Rows from block 6 of a small segmentation model, named by matrix and row number. Rows with one number belong to one channel. Each number is 200 + 40 x the weight over its row's rms, rounded and kept within 0 to 999. All counts start at 0. After the name is the row's rms in percent of the matrix's.
Before each channel's rows are labels from the 100 images, of 14848, where the channel reaches its highest value: "top examples" is what is common among them. Only what is clearly more common there than usual is listed. The data: rendered solids tumbling over patterned floors. In brackets: how many of the 100, against the usual share in percent.
# convs1: 3x3 conv (model.decb.0.0.convs.1.weight, 32x32x3x3, each kernel summed), inputs 0-31
# convs2: expand pointwise conv (model.decb.0.0.convs.2.weight, 64x32x1x1, transposed), outputs 0-31

top examples: count: one (79 vs 25.8)
convs1.25,068,169,231,183,240,221,149,194,208,198,224,214,162,189,200,208,162,162,314,162,141,215,239,214,131,87,186,206,208,167,195,193,209
convs2.25,136,222,275,272,183,228,184,189,194,218,219,191,199,172,110,209,167,177,172,218,224,216,298,232,203,245,177,190,189,222,251,303,261

top examples: tube (29 vs 10.3)
convs1.5,074,196,266,235,163,245,240,246,254,288,152,199,230,210,132,206,189,166,144,174,153,194,205,212,205,116,198,229,152,218,174,193,168
convs2.5,100,121,109,135,201,160,215,223,132,194,276,207,190,211,210,207,236,161,182,173,222,208,202,182,182,168,117,142,270,151,256,201,231

top examples: count: one (66 vs 25.8); cube frame (28 vs 9.8)
convs1.14,085,186,227,208,219,219,146,190,204,165,139,263,267,237,175,193,244,256,237,204,260,130,219,210,196,197,207,159,150,115,243,237,173
convs2.14,076,109,218,243,172,230,83,236,235,173,267,242,227,172,136,277,189,191,210,158,189,225,203,216,186,177,193,171,224,172,180,220,236

top examples: torus (35 vs 9.8)
convs1.17,111,136,132,271,172,223,253,226,217,222,212,178,193,189,184,235,177,264,197,267,99,164,226,197,242,196,154,175,171,169,188,239,210
convs2.17,087,226,181,163,203,191,274,203,165,166,240,288,249,277,204,246,182,144,158,200,216,218,200,119,177,241,178,205,223,186,183,175,282

top examples: torus (51 vs 9.8); largest object: torus (37 vs 4.4)
convs1.1,083,191,197,94,134,161,225,227,223,221,224,121,217,169,155,227,238,104,194,190,144,225,226,200,178,179,183,173,218,192,183,150,226
convs2.1,102,139,234,133,152,129,158,193,158,240,254,253,261,168,175,208,218,186,195,204,165,159,212,181,257,169,257,175,125,165,276,192,148

top examples: torus (53 vs 9.8); largest object: torus (39 vs 4.4); chain link (28 vs 9.6)
convs1.0,116,195,194,300,188,204,206,193,223,206,194,250,143,186,188,162,310,146,191,143,227,223,234,189,132,145,181,177,203,190,172,246,220
convs2.0,113,148,230,233,187,201,254,262,195,260,248,204,217,198,250,189,190,167,284,234,196,182,192,227,210,157,208,188,157,159,165,259,225

top examples: capsule (29 vs 9.8)
convs1.26,106,154,122,222,210,104,216,202,158,207,184,274,181,154,240,218,193,235,193,214,235,202,172,269,215,265,210,149,199,252,207,242,231
convs2.26,097,186,226,235,251,235,159,168,135,248,77,189,203,274,134,203,140,176,269,204,147,234,252,214,154,156,195,198,203,196,225,197,184

top examples: torus (54 vs 9.8); largest object: torus (47 vs 4.4); cube frame (27 vs 9.8)
convs1.29,104,136,148,287,171,253,233,201,236,204,210,189,229,204,203,166,191,192,167,156,164,244,227,198,323,181,175,209,267,193,170,202,206
convs2.29,105,278,244,250,162,168,256,285,152,155,220,185,178,181,185,170,286,216,206,197,219,200,192,151,209,223,316,198,137,187,147,213,212

top examples: dodecahedron (28 vs 9.4)
convs1.10,125,192,188,155,206,175,225,249,235,218,242,238,213,219,204,229,193,134,154,120,205,136,225,208,104,163,200,176,158,155,266,228,164
convs2.10,093,265,190,119,150,239,202,243,195,198,298,155,217,169,211,196,199,255,196,235,208,167,167,273,181,212,193,172,151,192,229,277,222

top examples: cube frame (25 vs 9.8)
convs1.9,106,185,176,293,247,196,219,259,173,189,252,111,169,213,190,176,148,216,185,137,213,215,154,152,237,244,229,233,195,186,220,266,193
convs2.9,106,186,180,239,171,216,239,205,319,175,155,207,215,199,153,198,219,214,268,162,93,201,224,171,230,164,203,266,213,185,196,196,199

top examples: torus (57 vs 9.8); largest object: torus (48 vs 4.4); chain link (34 vs 9.6); largest object: chain link (25 vs 2.7)
convs1.30,089,175,204,228,155,166,304,215,197,184,285,205,269,264,187,201,148,188,209,204,196,187,168,152,249,115,175,197,220,216,163,201,202
convs2.30,105,234,244,286,172,208,227,267,202,174,246,305,272,174,224,193,198,198,210,194,249,182,184,183,309,224,201,198,211,249,198,203,217

top examples: capsule (48 vs 9.8); largest object: capsule (32 vs 2.6)
convs1.4,122,213,172,171,180,161,219,217,270,249,222,170,273,130,174,231,234,215,164,202,170,165,205,248,151,129,237,160,243,227,166,139,236
convs2.4,099,181,156,202,150,199,292,159,205,212,93,247,205,206,290,219,246,178,143,213,207,173,177,227,250,203,266,176,154,191,170,238,184

top examples: count: one (62 vs 25.8)
convs1.23,099,214,186,159,192,145,167,247,164,224,187,251,257,180,176,193,214,258,172,178,183,208,245,287,182,141,250,164,222,149,125,161,166
convs2.23,089,199,202,200,195,121,227,211,138,190,234,180,176,169,246,135,172,169,184,143,285,258,195,147,174,224,159,156,211,223,257,275,251